A small model that predicts concentration at each pixel, trained from scratch: encoder widths [80, 160, 320].
Rows from block 0 of the decoder, named by matrix and row number. Each number is 128 + 24 x the weight over its row's rms, rounded and kept within 0 to 255. All counts start at 0. Numbers have three digits each. After the name is the row's rms in percent of the matrix's.
# conv: 3x3 conv (decoder.mid.0.conv.weight, 128x128x3x3), inputs 44-65, a 3x3 kernel for each
conv.5 101:112121105157167120133176145114163121110121091091134087142147136138081136115113127118138170149093131127130109132119107125130111158122127144126100134155124106098129122118121093093119141161146158105150107152136153177127154100111142131112127123135109166124111203103063141114118162099113131063126157138111146128115150147102107133103115124117130123139128130154202123139161147118105119112122161106121122116151153097157147072158117129148127123142122118143139143097171108101137107112147119122097133149145108083124128141159090142150121123122104114086110174093092125152110120116153144118069163128126135102
conv.6 099:136120100120168191165160152120118170106148149107097140154173105147180119109148129123174151121145162147091150129116150138093109129113129156135133120108138143106127126121133158139104111144089157142096070065126110120130150126123106132106118163144145136150106101109132087134113140124114066143129128130137122157121161134101127128163113127127123089121141132143130169158113178145159104117143105130077168149129105127159113123133140159130138085129075116177113114127148096096102121156130087142134160127124128162149157151141139105087101105103121121142152130103104125112121130131121144144098135119152149129
conv.7 101:111144144136142166133155158139129169142103123148136093141123109104139157117173148142119110106088118124152118111093120161158146112126138148119121143124115118149144118134131119141136138145152117107144117167176134107167133098162087117156141141147125133159146147138136112149117125129131133116085148109158106114142124100119140105120116122114105095134138105112122103145106075155133096160134144114164144125122162108142179157167164127133196108125103156133117114156110097141129110070166146112122131177161180098141140148118121146121122163098104077104130137149165131140098080144127145157126153186129138109
conv.8 100:151145123165129107133157110195135153149084132100140080113142131115099133129098132135148157104190158126149111118145147163121068110141129130110137112138130093100143133106127155160154148120134102176098123106121072159143100169134101094114111114120103108111127126138149138121112104140123082140119145115108133164147135108092130066145108107125113139130098154111119119138106116159122171101147131116139138117149138098089120153123159136165139123124126125172145170119132137113136121125109088125090141120119163136181117111102147139145128071098123149132114116110174111140121116092151115053131138088141090142
conv.9 099:128111129119125100104138116106100149179163164090093093119148135136169160137116116133106145125138172129128139138099133132115154112091189078133147109138166105131162148143107113178126127116111104099076087112115118131092143132146130070078100145121136102123144138146136153114146124123125129094159145104133142122140123134159110103116120137147085161101132105116128086132066159101108164096136088138114121142129105069107099156127115154136108154155115111163162149115124117142122089098042123159113107126156106153139113151161135117151130073102102101145136180146140132104149123067163100133140130145151127147
conv.10 098:128110114131069079116120143136103103122109094119151173135144131136167138145154155119144150102152096101122122123126141113114147098135095105115136130132139145163138131152092133172128179117127144139163171128165139104166132103130090081111148137148113073149151087153116140169112106130096117142105146148137095139141083162114096130118172120174132113129146122169156123148095131144099110112123130149133181171117089140133133131177100100116133096138074108182158132151117148127121157080104121102154120126145122112068134158159134058109120152145111111143146139118126148099138113096145119121113137143133143151
conv.11 100:167145122152091108154078121170115150167052144120148124187161122135107118148142130136148176125127150123134148098083130103156070135113109106119130108147142140126143115139166148163167137117105132086123116094130115147127164137118169144106164079111126136126110132136145134171127106107116141117141148104169115107119096151149083107120138108152121148136167121161135124126090189185136142100138145137169124146155109128108122125115164130138136116151135073172137148136108152158119112094108131134131134143133096108127090112143157152115127069175127144161094132128081142189080113104115182149130104127135145136
conv.12 102:152127177175096187158125134147107089128099121114081164165121132143097120131110115169162119112126101131118093125128115154112097150123160119121099141151105128126121129139146112119136111077110079117117130129171152135135149143110116109203102145155119108132126144134177124106134112131143112141148130135083133138091122106126100117124132119116103116141173139113125144080072151160061109137106147106173137133106171094113150141079155114132158137116075118077102170160113149132151144088188153121128126101170100123128082147144139096153117099120177121090089113147187113132136143134126126111106116136097138111
conv.13 101:121120102124098100117164094082155115120125119092148098132152137152182147133142151113116148086124149121179144130141147097161174109132135135130132104119121117131175117123130096150108130148123119146141126107134107111142113150154154127172164093082137091126109150062145137090134125101081140091098120079121146129129158145124142125145151139154140135147113124153150115124128133141152164106132096132090107113146117108125160103126143159156102146075123116112113140162146117150117131140138119150130155150116130101144135107085145101164081160149128131128106131137096137183136144155121129117162137103161158137
conv.14 102:091177125115119123145151138105147152121161142132133172111085097136114134129143143130098129133094158130142117125141106121148161137160118133103119143128100141097123113114108088142135156138142126136128183152126118121091145130138105125119121132119133141122122096116106142141155114149123098144117123132170133112127104129144066130124129131121139135137159145092092100085138099122103131118059120115147179136115113138120119157123133148139140131109155127139148120089142147176167126146130153090118114115103098143118145143173102110096167146132103134107102141116143177128157103109121140152136112139123124152
conv.15 099:117106127150158152122120132098161142171158163125109119143123129110167110116097109118125120094044141133109122097125164115155130141132166156114146139155088093155107140097126172109122089123123130117101155182183091137123088158134124165160104128150135117147127126125096133116169129157137084143091105143110157149141190125135127139125117150112034141102121077146145150099102144093127123108132149141130118116104111131139113085096174143089125151084118085120148142125113115120122143177164180142146126087130066110094147089155157117143134149108130171127144148120091092113133162123145119111123132083111104106
conv.16 102:135119142111091116121121115123116110086144149150106150149120139156090143105163128134162125116079176118147135150140157141121126120103143142139110134128178125102140115119137153065149124115137110160102120169165147086155122122131144124152163120127118100116099121132118126168137134129121143125131109140132114128127123142125124118100161122110165139129139131117170105086134130129131146128124134164142161103083110145098133082126112140133128113144105124140135142139115129123152145151141145124116118124117110145145114138134112124098218114122146113132127083118142178089132149109129084136110130119131115127
conv.17 099:120150131110062119088121095149143131156115146146094130103105121148176109114142131106075121095096112145194120123142084122145171150134164097119134134172151126100125124101150138192134124130138159149113140156100094151146145095118118115095134175136144147092126117050148133105132110124125104112125138113117125144130106133128140121115145165135115086139102144099127116139114117152151158153178127104155099117130132146147127130138113110125138122116159161136166124137135168151122116068155098115094138154141117073119089130131121152146163129136125117123139125123152164164132117117133144131158079125119121114
conv.18 102:117156142142163117131151146098125125091132133117161157100165136113168133107170137156144103101148135123121106185098146143131085148126133141091143146110120123084132114143131163119122134145139091144147158134121150099119127126133175124150105118141144072154109103119112138144105084105106119125159165127145131146159148112137138134121154156107134104120084105130126133159197118149121115119126104141089116128161102152124125102149131145116088135192101154155097114085131163151121097134152099098129167126130137189083110116135137154136114166099167172153136127097140124095161152145121097136136132122091163162
conv.19 102:120126092116148103117087139113127116132107116136134149124136140163086115145136151126183103101161135119151129113170129119121155109137079136199123093072135130114136146138123103111153126123137150124117157053139183088095150112146162107120149158142121120120139103139118122156116138155140084135149083141111089109149130125147125123105116143129180094127103160134136087126175075157115086120123124124084123115108154149123121110117082130117131113123136108100132161127142133164140151092099118103144112140103092136131118125105123092157169126179140101113146102129145115126120117107144105098138147136143147117
conv.20 099:100136120100138139118116120124166115157168141148145131147096128135119109121115091113113110108129135139109099148144152120172182120169165155105131124134081114118126137109109093142163164134142144168135157185123143127175150175112092151100155175175121160139130121111129113137106078095175187103168138159110122151167138124154176089134135134108094171140118109107163115107176152146157123069113120129143079141144152136154157111113102148123101127118122111109147171116109172125099159117151126153138101147184143102105071112125140156115135130131131149149138134151140135089102082104160153153111113142099086082
conv.21 100:136123183111125170158108135148131145112121134105094104120128145115199142108124124124109104132183098127126155128141157134104132146109122140106101121159119141123119116160129120131101126129110110138138140139110169145140117057108110084114134098161149108137125125122106121137103154177127136120105119143134123138105109120184078114132155124136065096157182120133154132119118098148124115152113125134131156145128106129096135111148148116110139109121155091190128100161114127114149102176110170131122144113094107200100134123128123131125158132127117086122128111125175155105160115135167101108125121109176118125
conv.22 100:145118074118127081116131092174151121124157113143141133149106154152138184117155144153087138066104107114112102103158122180083160120110138125111140122083135150124118116112148129108110129110137110141108098122110143155124120114142121140120109112157141164108149137099118131124085147142126137150129134119129162176102157149124150156172145139114121146143128152133109140109143076170110166149143158127151122159094110142135147103145108117119106112104173109080222101130170112136152106153068122118103168135115089108172145108127125126112144180117135101074127140149138135118151136114151119065126150113144114111
conv.23 101:138131119153151129147139106132102113124147116096094135170156155141130141122123123128149156123087142143139125141132123139073124124092129166138149134201110130074130117114119104113098161135149134134109149123083116150146077118149134101150118107121123148146093158112154125116110152106139153086120160128123112112113187117094128144155123127129126081110119125172165160166174148141091087130131092134113133156147129103130101091151074147208146137127127102096109152143140128103128128124090108138119122125094129124175131096107136115141121202119137111126149136120138150107127134108134138161108122113115150138
conv.24 099:114138090144091107132156118127104141129150116133103121137131141130127162095126086108097083124137116154093156116144145140140122128114100136126131143136137143138111142157113132120143123161136099154172115137152124161135139130113166160117091103078137123138139023127121145113151094126129106103143102142143106148086157099118092160105128164116157142119124159104126177126130086131101149150104153093141154145103139114139129100119134128134164153154152102141107179112150133118077139157134115140103081110079126081138114089116132149157166145079083165141127181129124095140152151143146135124141132126180125115
conv.25 101:115132105133148138131091117134123129130142171142097110098160137118152148140152126137158147188150127094125078142144163092110143118143170129144149128143114140119144093139127119143141160149131099135092083119103109159113117153151136210118148110106106148134153097131123081109143142090153143129128120144117121120134137122125100137119125147151118123107120118102141102152156164106128172149149102124140119139162131087100153154153114093085131129119125138127153161158137173130128139113159137177131105112122101134142123128132148121132112172195131144148125154104151090138113115159137129143123081106103060095
conv.26 101:154065092147098114155140154137105094123109148138119143139133125145131176116159107137175152168139119118132126152105085110124105087079124157139140097193143107117121118145100134168112131137157113194108140115100143122127129125096124113129143111075099116116123093135140164142109103108093114141108140121132097126148088113142124125127127120129140120145167090136148104131088158124177093120133145137164129127124126123037094158148100107124144139108095142206178128124141133134139179148114122175114114128125136145126139148135130083181130137108106158115175099125117138145106108114128153167118090143140165138
conv.27 100:122104171130126125130180148103091124102145136134108139107132156120131180119144143135160134104128081151066119143126105125140106131118115140139158110132146135073118113094163106158153145149144162189132147098161121112129141126131158118122149133140109094126140134134138174142102079136145079194133117119114096125145140108144127106102149124159149132154155188173177140090098120131118141129091150103160140101133155110114166084102181095126139086138156133137130098102107108128113089142106105116117152124096141102117144145136115120079172144135126144182132091133124115131110151098144125129120181122115169159
conv.28 100:118126127126116152130156125161111101161140141145180133110109168126149112135129168116183125119114108140127122126111141099122149147141178142125122104099104165117127153171152125122144125143176133120079148110096136108083149144150123125147151145098116129149163140156140126142127148141167121143110125149113124164131178128127128118105103118123157154120096096141162114131158121101132120137151136123090126127115157142091106122124107145150127143112097113095111126127144160105137131119130162148157117104123176086103159088169186109125120190135090083096132125101120108103097106112133127164125175148111134201
conv.29 100:140093115152099127134095162094147141113106153131151098141134090113075148127146145162101115123097088133153121110107137144108097121138128141131184167135183150143133137118100148219098130164122126165106160178146131110103121114145097088130103101112118102123111138116136118163110120109155133149153109121134095120116045140115116107127131120130173135142166126098123152138000101142085127151125155110157049133135120129147139131157116136149133152155142135132125131128124128147127158098099123133116162138081122059159140143147102126125142067123130093109134147129147155154137143102128124113117158154112113120
conv.30 101:136142134124155095119133093164146144152130132133075104096114116140079121094176117149139113145087188160182116125132150160161126166096151114114096119169144135136135129149141112129126133166128149112116144143108131168104119121156110090125135137121150083113111114141134109132098097156139086135131110099144091116152110156103145141142160156129144131154112155076124133105116124106123156136118129101116132154096135107153113120155088078134094115112115085166144126148131104147129157078120105152119100163137118116156067158147133100150096144157142114138086084113123206111123112106150131135134092153136129113
conv.31 099:123114132148139170089135125103103108124122101097146116148166082114170115148148085132121118135138102094161153093131137141138150129144108083129084174145130156186132152182114150086123126142125137069155163116134110078145154099132109099114139135142144131140124175139111157105125132150161143146121174119130127099108149094092162138138176145121109099070120106123134149131190105105104096090144137095170152104145147106106146171098124137144147144145149181067124117151150133121148129118124123118135128173150133142136106120124117101160133192111106120096140086117136087130120133183141107128156132100123142098
conv.32 100:084101117087138112144129134116109148146077093166132129117147137151158116114124133173152100127125140105144108147114155116140133099144148131144088115168155129148127134106100116132107171136156125143097104142090128118156089107110094092121123151147133132162101111099153117136119122154094096109134104116149109159146126156097079093127170108140149134148112172138134108130108096126119153154120145104085122086096107164115123133138121165119161168118129144165142148129128194124130152083106123101145175146117115199150130120150159105183110115106114127143112113134110123139112106116184127141112141099109160111
conv.33 097:141112128109124127108149125095150129069083124126138108135117081142076141103122143156154101153107168120120084110128176161139116130100132153140120161159107111131124134127125113085135105146126138151093152131020087101161147146117123042049129153134137119117120147083156105155094083134162114094124155126134099149120085151144166124110141121121123144141077140133122151098120192129118135141138115140153079108147154122137143123122137160160077132126145122141119101105139148127138086128128120135094140172147084115152172132136114109171152114111145126089144104103107210174143129134139112114114158148119146098
conv.34 100:130145147164110135136153149147164118067113158123121133146167149062149123109141086131115105146161118118152107133133127152102125116110091134136127129149137118130095126158125120136113163140140115120158147139122136053171168132112113106163132113136148105140102143155126119139101133118117145113139116109119163126154075146131086115140121108136137095112171108159130149145121144149120109154120157142086144126138115154127152146157128134160133150133091122127111138085084160106162113123083102123158138136142125105102088190141167134082135095135123087110142124139202192063129121162121138152138123147108136172
conv.35 097:122080082132107144151152131131126093113131109112118103119109153142096158145122116074124130134181130099163097121152111119093075139155128121144109155165179118156132150158161127167168142124130105170137156111124124139121134147118114143138118144123156078134113090110119126110099120138107151127105102106133128115097137125124103145106114121121177087126138122127119137113184122149080126166098132088114158139126101120110112136146109142200103126126098177139174109139082173163093120116104121112112163100100183091156103136138102119111120167128127094151111111124182091103083172111134140164126116093136121131
conv.36 101:127114132138162117101124111141154130103164097114176119137101143101025127132128118132137137072141138128112121105121153149138134147149133099101110109160107133158134110095117126164123137146134104136114146121149115125140105131134127146155164168143145147134113087131152145125136124115123146135125100190142128127110203151138136133136112164115138138126120156101109148154168122081153118133141149112157149134099169151138158139155097117124082147120158110094095115135151114158166152125153132121142159120121132087081116156103138123117122157138124149145119140108150070126144083105134123109123145096121133101
conv.37 098:094116160165151172145139111115117099117111141135107136137130153166168137121100153115165106151138102136136148124130168114130142122112158117123120125110119144118139155157128142160135124114111133135092130108125119144141131124115094090138142145139124125215132155210113144186120116144134138143106153163146123131095139137096127167134098092132082134130113121140148138119127161137128124160083152099149163130124164123131150131136131101164156132094112128143097124107129157096161080120107106100124127129118140119105121150136128111160120143150165121154126127117147153094105119104134140171122125128131141173
conv.38 100:138127143127091137148143105147125135163088127136141147132152110124137123145137087087149141146112127115126150135133162081082116121110087105140142073169142123136155120116127141149137142154127124134123132110091129077121124161121135109177124080117143099131131115137137157142097145122169137115102165155119144138103130118127112129117116139131141129099146112097113129113067180122119132120128094159124072149086126160160149175158136087127085123141090140138127095159135130114146110114098121149084132085122132130130125123116130093140095094128165102092153127117142109113118153154097093127106126110126171177
conv.39 101:089129106165079124149140097144118141131108103112095125115093102128121154141149147118130073123138108128115136123099122109119162141108160115117096121103114140113118133142108123094111132150162118140124135075123121091084129140126134040122148154118147133109124153147123113114125141159090068132077154107152108146098159146142135124142075158139159094128144148149161082153148127168105113109101112160116149152124115166106105141125081121082111129117135096149145110157107094071154107123132172109105132152101133099138153140133093099114098130175117103132108148160091084120118159116106154143131183119132126136
conv.40 098:089093116113128141133144151118122120139153140156156094110101108186130135131119156109164134112077134123159130092107134145117142117130140141182143117093114118135105150130146130112141136188151126107114166123144178153105142123124154107162094165155129144111138161110129127119124095141113079172136105111156129085114068119141119111125117135125189100099153145176185117112125168161093131135081091119113133124108138125075149082058128152114135123162161159106123110142132160091097138082160134090116118195150106118103131141136121068145128159200147129126152115099137165106138123079137118099133132104142189096
conv.41 098:135107113110133088130109092110140094126139118114107111115168127121172160119137110138133122092088130162106168099105157142111118130103164148135154128070139156135143136120129114132161143151162129163127101124126129150118111085110141142176086110082126118152099111151099106139129104125138117143110116127139107113143122167102128136120102155143130113126128131136123136117161119147138129113189094117137148105147158134136137121100082115105092142152083132075128132158125162104104177136150124122067121140072082121146099133153133099130143199093114093129146136142119119106171125112136150169165100174119117175
conv.42 101:090101165128131105169118138148055133151086129122170095120146143164110130112108164147146113152106136111077085129129118077094146120155122130160139120138116115131134118095123112163125133175102173123123151096143132138104122138154063133136109129120132122131109105157120166167105121108127118110167122120111115122167110093142096152142163131125141167132128125114138105097104141143107128135111079138170121165140097081147105111133110157124134141118089129141124119149138136148131159117070157140114122134152133142118131195103135108109154062120117142132126102115150099097131126148136155124139143162127177133
conv.43 100:153101145112118084148113174110131101116184148148138124127107088144148129113118128119173134124114113116139160115082144100143131151132157131105152126079117084130122125114132132145093108146126144106125140080142122098114144085097121081135131128119119116088135120151140101125108143118141145092139133110133131131131113123147189111131126136124087159144146154122140112143107080109180060130133116128114145120106139146104108126113140105077134127149154129201134162091152131138153130129128141160173149138128113147132108134109103114119109078167110130168129123088102080094146101144138106076100162146130122118
conv.44 102:149135127170114121120149106113108091086121139125147162129131135124100152158111139122113124147083146144135126111147089134119161151103132151094148149073133157130140149157109122094106113137126147115096119165125147121122109104135093155153108131148114134092152094149125136114133127167136168103136113111113122134120121144151126123131141127125207076138082137114131146152137147155096116142118119146146130121112104131131103146109119103115120129113105109079145092116141108162127136138133117128084116162118113097082142133146133117118153142124108124117158097088143136061132114080113151102147134108127115141
conv.45 100:115166116153089124097115131113126141125141124117118120116140098124183092164129118130061143099147122149167137081157165131112116158121104126116158131150138111157164147131127120140125113118115098128111127128120152181151133197109114091118051116090126129118171125104183099144145148124118083122151113141129163119156145071074138110084099171159097166148191129091108096118101138101129071135152114117203142167058133156152118186102146143159159142151142121112135141126139115130108135089100160104112116141125143167121140119129160096102158117056133094147126136148171103136165148145145170157119152120102123152
conv.46 100:155153141114125112113119139078117093148161091125111115099151138153134148126142165145103081144180155139177121102099096115107094117097096162067079099145147124136118117114169136116156105127139138085123128138127120106106129123115159101145119137097133138108131153147106133135150128170134166130145098145150139137129206120138129134127173132154135125156133076132176091148185125163140115146137146140090175142131158123149129129119100159135145133149122091145143153155136143177128083084148127128097102127105134142158092138143114187161092128119107146100125128115127103102091130104126132134133117098124099126
conv.47 098:128147124164145154115133103132127114139180176143141146126118148138125179136110177130125104104095154147150137101087142156179122137099141100055124124133129151098158111109166121148189104102131116142110130148164139139132125108133143090081101104134113140131124063121103127130106136116118104129155151122135158104139110155118134138145102224140134117142080151141128155131141083127099136134105128129163121127136152125090141140137175128127123119151131128140150130132146092143128152147156108113081134126088148125189145102173106135141104089100127153156119146165099132118109177104133135124155107129134118119
conv.48 097:128122151154131054121141064100129136136111166139136076136124114159117169129098119139183110147111139100137112127088105109097108151129108163117125100115163124114142109113148117129136115129153113139126127144161137126127135124087108130093123172154110117117104122136128107155142098114143137113129123114095135159109144132099107155126119110137122142129153131156146187130098154160139133098130106127096116155121128128140123138127065121108096130158078106134135143126105117138132152162139111133131169116117149111132094091128128127101113107115126129120140129155094104050111111105101126153124110164123139151
conv.49 100:110135123075154143126105105113100128192153163112119155119065108139109122100095152129124112138142125130116139117098147142157139166156113165082127105056128112106127145132167100127119141141110135127149107074167122133145161166119135164124117190132127119150135179138118135128102147130142134111112104104172142131165145186138086136121135138132121100120133122125134122115120135143135138170135112129091126119123110125121102133110132132112114152110125107089132147118148139145139142126118153125133111123146119126148134113079158150145086140172139102104142116150096089119135107102113132136124145100127119127
conv.50 099:129133112131114152136151110129103115174138139159095139141162140118189115174155182140151115113133139121134117138135103128135120083146115149088133152126100154153169155102100143153105082155123132136128088100107100142146100138108158114109117145123121099133124114140147124124073156113109134153115141119165127137120103123095079114101171103112135129115158158159116144127166109137133115118125180136095117133100139124158116118084093130130127129115102121167126117114131123116117104141158141121141121152124165161163172159165109156131127138133110093094123148098122088126113133075154152176104142123154147161
conv.51 099:106122109149109122154155131127160166102135188139108111127129094139166119139099122144100131097105165106149160148152128166123108131076148104120140164161137164110132095130114112222088151127128109086146149079124149116148126162141108097121151152100102148098137133096117153109107125107120148124117151121133153135161135148104114179136124099182099161107114132136145144122099150110118112141100135163129121107147087115094069143134119131118133133133153120182128125145113126141119147103150135129129123129127159113176129127158128163128103085102130160165133107089127164108121156122116119136130128097134129113
conv.52 102:148111134121102121125098105095129150130130159140119084137130141152057101136164155098092113140132130150180134113136125102079151155123125086125130122156115151159118116167133141081140143140111136100122162136117147123123138141124130142175113117144122133121118160158120102139084106127118130113088114099122100126150151132158130141145126115145108135154130129161092129137045132126135118129172149126135109108140137181105130143121149131090135133136156100105101114140146110118126136102123139139151152127089106148129146118094153106157127100148133105136132100135136038121107100116131118169084128173127146140
conv.53 097:152118102126134128135155150133151103093114149162157120113125175131107194108107176150120146091155121120143129161113167110118131096077166148109131140111153114132128146100129141123213116099148145122124143155109126172105133137161169125116133130153130152124131157112130136128145115130160104087148121122108143101130157118135123072160101114138172159131093165124107138135119157124166125146178121146137079147143089143127154146175137133120137135130109097109128126137172130126098098083083133126137145138102133103161129126134097122089154143132157114120117158137145163155100066143135115126148075139133145148
conv.54 097:129147125110177143105153132116162120131191142112131141106131139152223168112160116077123119163093109127108164111138126127133130154163141171117111117117081124115124121170111101123131124162146155097161097123111139145117084141131108120119125169136164130099101135095092149124105108178127107140099128145142157162135146145122132146106156094121064108128132145115157139107169096105123097118118164106087164139123113167125094154121102131125107139112154143146164118135145125124124146095121171141136115102096112193083096149139102138136101190106086148136162127126121125097130149156127156111141168110142150113
conv.55 098:103088143157085189131152164123116118137120152163106137159162132148185137149131118108119164165138124150128084140134147124116121123108148131161114172143134124113141131145139154137124119127146126093189144113175134111126128086152092122155121130152123112148136127100116122159156097085114143126109145093122125086102111074133090098131128149136150120138154134145143125138147127148072133095154128136129093106143083139149158123141155130119175157176080116151098112126148174107109117141077140142103125176134126142134100183097118131130140128162155139116117085113131145154125174115180166166121123128117104101
conv.56 103:132068146128118118138099169146096106110141131127136151118147097110135077098136111127148082132146152114089144146099133144067104113124105166144165087081164145120121133108101112108089141146127110171119140062146103140126103140172113072157112095164148082131144103189124137145108119117116149152143138144123150149118146097161082111149117140116121141152105118139122123135124133146114119127122082166043145133104120100112126148088161156103109078112103118138074157096132109106134093159098074083130128110136140166073146130139159156104135106119134129106104130153174126062139129144144138112113127151147111168
conv.57 100:113098166109135117124138108163105117148141118167124158132083088109098096180096129127182131120152122123096118130097113134150136114119098098123142134145144121106167145077089137119095109112082153133131128127143119126073143169114106158126160131050153112113158092124123118121139131110137130094130125125120122113089134172135119139131144119154146131151139146160109107088111093150124144146102135102125111149141120131146111141124103096057129174096138135090134102119186124144138127163160124145124126139158104127087142158140133141102140163147144117115130180106143124152101137157122142114123133167164146112
conv.58 100:109119143131139160122126132135135125123176155133142088139112107103142103119096064172166137100169107109178171146124133166100119127085154112189134125161150113160118123119126150162130118106102115140133169151158108155134151133135105171118117149133146107151105135134146140123115127103087134124140146129136137120110120142139163115161069152087091107157088131116137076129122091157171134136139113140188104139112108161119152118115135105105091137146124177146129108122117140125136140111131156105131123102137128095161099103084105139133151167129136118150114079119173116161162121150118140148153111168108116124
conv.59 098:127158115127146076098138110115124145086140118153153136124123162110114103145097119116129166143058184171083131158116112129081077133147133121150111138101194131137162132118122140158115116127143116129095138133158123124125139118131096114115142104152138132114121088144154135122129076143151119118148143128113124112145102159120095132130096120148208130100125132126129126102074155085100101116159114114085129134080135091122102159111133140139106137149078141115116142088162103135084123126142120159168133135151155110115125121152130145111082078079148135142131138156120174116128122079124142150114140111105144072
conv.60 100:118132115105122108132129117131088136109123106145119127135143111121133134152130134160167141120206136139137124148144139147101146099113118155143143118113125103125131129125094140139154137120130122084158111124132125121117113114125154156114143109136128119166092174117094108121111108149145123164143089095111149138112093130149157112129118130100143108156194144109149085120162110161118149135138118135176137114086128143130126157120096139115103133157132147147151123142117163163128157127106176128112127143142129137103147141152139136122134114140097124158128105124111129126117064070138152137126135121121141151
conv.61 099:130155171119100138138101156128180118100157138118133116122133100152151109161160132087102132105118133100084131112130103126142103084134150135137132131141143106150151151142151116156099129174141094111105124106154102091134138116110102116174150096143129129147083115139123133130156077106140131174160161164124115143137144141117136135135118141100087121113110100127153173116147140120103105123123111149153138155119118147114112131079145162106158093086099131115134153163159094099129125080172134093095168170148119134118114158147113124144120137104106078106088089133162097127156083106172186122104128118134140132
conv.62 099:130108098160059134153170138139159140172102143110124111126129133118132148091104131106129122111126103129128126118140130111147117172163114156148100123126114147151109124160132107107154124142132137075135154133121149084121113138119129129123138129109125112135112197113125151117154138149130142139141118148132139141082101135114167138151104137111152140065124125091137158120115122097107100145154101093166136139133126167103130104183132127142139100122152135174125126091135139143163146076133134149103121153172167070099090155149117169096152098093122126129151127086152149133124143153139124060135143119133125109
conv.63 098:141132155105089155093135175096150144106116151124132138139114128134147106155130175123114150139142110120158157120111149134179140120088140123148142136131120147145111116120129130110154150156150159105143173118113115134105104116158114137155095096128126120090091093115085100095147120110114112138137074087153094065095103073166115102130131125129153131139143118116110111128118114139127110118136094139135099103100110122090155122126138138161131125144128178161113126139119153112150128112156163085089109112120137122115166153120102123135092116166119146141112142090170119171113168120151120111112131126155077160
conv.64 100:123140139106151153105125127155131087084145120123118101116141135097114123108189153142130123088140111144128151133168144127193097144124094113136133106108096153139158097126130131165120110140095129155157174097134084111124130182137150174147114086132123110109161078158135108114113073128144152146138128131146128113142101114157122109128148111127132096136126090170116113124114160147188126139131145123152132116138146135118131183142156113134164141161131143106128098131113148132135145192100141164174111101086128142133145163110140177093116117141144169166128107103202120106133153179094156135115157142125124123
conv.65 101:124155131151123132112193124122144152174103076133147134134149103105166103139093113123163148185125151121119113114137118064129150132103158126150137126106112138100102122130118084160131147156145094133116132034138136097121120160136084039113119157102140143153155133106116161111141120156111075145161142130097122130158100120140130111077151135117113163117148128146131096133067128119083113155081147132118161155125121148116122117181087144119121114145140171171185129101150110119131122050105131102115127143138119134141153141149101131150101122099101136105138117135152134207145164145118156133152134108126147129
conv.66 103:124120114162081134105132124106114137168172144136099118059111119158163154131129131131079121118119143123135135137098115088161140157128149130086116162190141080135110145134107144123121131129133110119097137188164166139151141151090103181143165131138163155119144121104133154121146135127089161110127163117127148148127150114102135115139153117170093143154117119110134099145092109092144148084141119140166094139132113130148122126122102114164141153137096122104132089139116092128141163125128112161162121152118123091132137159129144187134062116109122149165132159119089144120145076148120128143140119106099142086
conv.67 097:129117137113076125170127144119123178117119153099113138113140154143147122130146138164138153119107147116106151106157103093070079155132087117152143115089157138122091138141121131119127113177174125144158113158135107107165137122141109138155136127120113123125154111123143109094164126123114110080133166089137148105115156122117153121138102170142103163124097151161161153134128156154135126168172118119097075110136054108129149136119093136104091103113131139112129099131176125138126128125103114157122143120092129114116119098133147111152160135104117144104128134124133154131130145133161120107130112101143149107
conv.68 100:094183111114079115159104148092130144090089105150161162109132128127108105152146108131109175139103132119139144138138133152107112086113099110147117160167126163134111118113118111135145136119129126108092139115137130116114104145127177087068090114121138144129140146092117130127135106103154167121100139104102145129109156163125121144113120138127180119113125112115172136116079160129136143156123114168089124082110107143153119145194086130105134096159155122175079120133128092133138140072117135095165133127135127127162143147084118147138195116148155096107127120068109152199176159096133159126135118102127138128
conv.69 101:138150141124151141167126139164159168101111171125158133155153128114134116121115137126107144115149162113067088094124122139138114140191115145171147098082126102089088140132131140162115135123111124130168107086147160128137122128157106051149137128087128131122121138112122133115091082160146095131120105116155181152129121118117100114116152133111131135112142145143164137141113063118116126097091145138101116134099151101131105111097143141118150131108136152171159121118135120100143167090129137114166100122129141172171128153122125134110120072128151083101120091117123113105132135125121154112146131158102124133
conv.70 102:158144125128110151124111156130150154117102169122153132139146099142134093104105093117125125102149131141120132169139134124102127126180147137154129101085143107138135159136138112143116108128111119129148119086123116146108134118112142093149102130145142142162120098146137166125096142122132164108124133174121127144130064116174119147115137116115105103143138099113158118113172121135124133143145117120116120141138137151111136098156114100123180109156140095146118148089160103139131106169101107172144136162105161157132135125077098164139106101135101104142095108140122134159139137120153107151127132150125130116
conv.71 098:152136147119160088092101106097161151100138123117165103168136159127127164156129124106079159145142162099166135076139084143136138157120109105121159126147151129158141143164132160140138147110140156063112140168134130162110122116144129188110150092128123162092099099139134132186097094117084148112107159125144138146124121124148123134143137125086152132161104181120166168186120133142195127117068132167168101153111093082172098120140121125158112155111130119117125127088129132096107105177109091110150167170123138144091119114110092145133140120137110089153154140122079105107141096143111160098089109113146144157
conv.72 100:133153091167180112143080099108114149118129157121089127108131151157107157154112166115116111138124119151111142139129114126175105122132115126144163110140203114118108143113158117148143140108095132136122167089136106140099104125106134101139149115120141128110115105134153113162125084132114096098121119116136112139141141114171120121157130143110155139158139106103124131178115151106111146080104109127113143135153083132108116134104091131119108127144143115104127101168130115103126157118144146136083151145115125125139107162159120112191104183166161085139122112116125137130096126126117127160132104128120119153
conv.73 101:140150149146099152148175154133163145143138147123131128107053091134132082135162084147074113108109155159084115176123133140112092126150091129138104116148149155161102107123068116105116129161131121124117094157133135161109125134102178092168150146124127107129125105155112144153171118155120145143159149167145114128167118150074121147108117130142111101116110118116129114134128122151073134098155112102114137140110121101123121138161136109107136150134115123141110116149108126085147123123116145099132104133092104136073099157167149139118152155131134154126143149170116122121127127148111133135105154134136155170
conv.74 101:145144146102096117121136119118118114129134170098083129114118104185148127129127158149126123129109143138143121128132139104115122100153122112143140122113145106162142162097133162171132137110113116134168100145165139182129104114167112084186129129148142126120117103162119114128154091112125122159133096111151116109143093119123135130092132124088169153167156126097095173066109143121112184125134146156188104148093119159144074123028146126144083141138094111115131136134131117148109155131170163120152089118151135120130110177144132142153090104106135110105134137100135134101129139112134136111099151126130113125